A small image FSQ autoencoder, trained from scratch.
Model: 4.13M parameters, 48-pixel images, encoder arch convnext_v2, encoder norm rmsnorm, encoder patch size [2, 2], encoder depths [5, 5, 5], decoder norm batchnorm, decoder activation silu, decoder widths [32, 64, 96, 128].
Data: trained on patchworks of several textures, 72500 training examples, 25.8 epochs.
Rows from block 10 of the encoder of a small image FSQ autoencoder, named by matrix and row number. Rows with one number belong to one neuron. Each number is 128 + 32 x the weight over its row's rms, rounded and kept within 0 to 255. All counts start at 0. Numbers have three digits each.
After each neuron's rows are labels from the 100 images, of 14848, where the neuron reaches its highest value: "colour at peak" is the nearest of a few named colours to the mean colour under the peak; "lies over" is the class under the peak. Only what is clearly more common there than usual is listed. The data: patchworks of several textures.
# fc1: MLP up (encoder.blocks.10.mlp.fc1.weight, 768x256), inputs 128-191
# fc2: MLP down (encoder.blocks.10.mlp.fc2.weight, 256x768, transposed), outputs 128-191

fc1.508:145077124077141152156117108149081145168058069112101123124136144142116131213138103159085118143110140134170077128137078191109125124098125091065126118164083076108117145119128149142086199130110146
fc2.508:188066149126104100150189114092127139097147099082105151145131128126168137163155115176156095133121143102195126111101113105155137156099125155144173143142139086122038101124193135128190088136104122
colour at peak: brown
lies over: rays

fc1.736:088119070119145134132132157074137061125140168157139135164169174099132155071144085172166147119122153202102143169192148102126200141171165167134160099180099148094134104139111168103106105110143139
fc2.736:085152084192146128095112175121136176125151131099098147099111151138151187144088143154097139100175124140075087140168082132114127128128131126175147197035089135120136082151152144177162144134167100
colour at peak: red
lies over: plain

fc1.503:111091094158064139144128135095120146124065095156105110122109152196133133060138121131141049088144125163072119108079130108163201078095157155166146116090164129146117157145132123072127044170103126
fc2.503:097091105113156141123187103175142145112136127121161147093136166087128161134148099155078112102146126194092143151115148117163149130112156095143112120073163116151182091163111132081122179135074126
colour at peak: green
lies over: plain

fc1.737:117133103191140128110160142112158069165046139179113116106152096208083150112120091114160203146117125173142174103116109094042120118122090125135145072094077144175184123102148193131167170155139130
fc2.737:113153156187140128116132130118066089135102111100179105140164120109121105103067159123197151130139066165138168137136163161120162091115160163124139133100130172127101159148154134125076168140131089
colour at peak: blue
lies over: rays

fc1.500:108171136073128157138101128121097127173138085169075145135124106136160115096160186144104150122158151155152097133128139129201153108168118153156128111136137098146171171148138108119181130091145127
fc2.500:108125126120121132117148199153136150088080135146198124124125165123191157141096128121175117144163171148086171098155142146095185084123088140161047190174192131166131137132136116108134105165067135
colour at peak: orange
lies over: plain

fc1.318:093119145206181141179157147140087083092158176146119164124125107043147157051116129118165163139123138084118132140104206106176130146123117145140135093162137161181142128138160045161177111066088081
fc2.318:099126171133143121168105086152106103116105114055149128103118144120102197106108105158172153116143143123141112092161164148094077129154136078072109066111124128129139183149151093127093105157178104
colour at peak: pink; purple
lies over: rays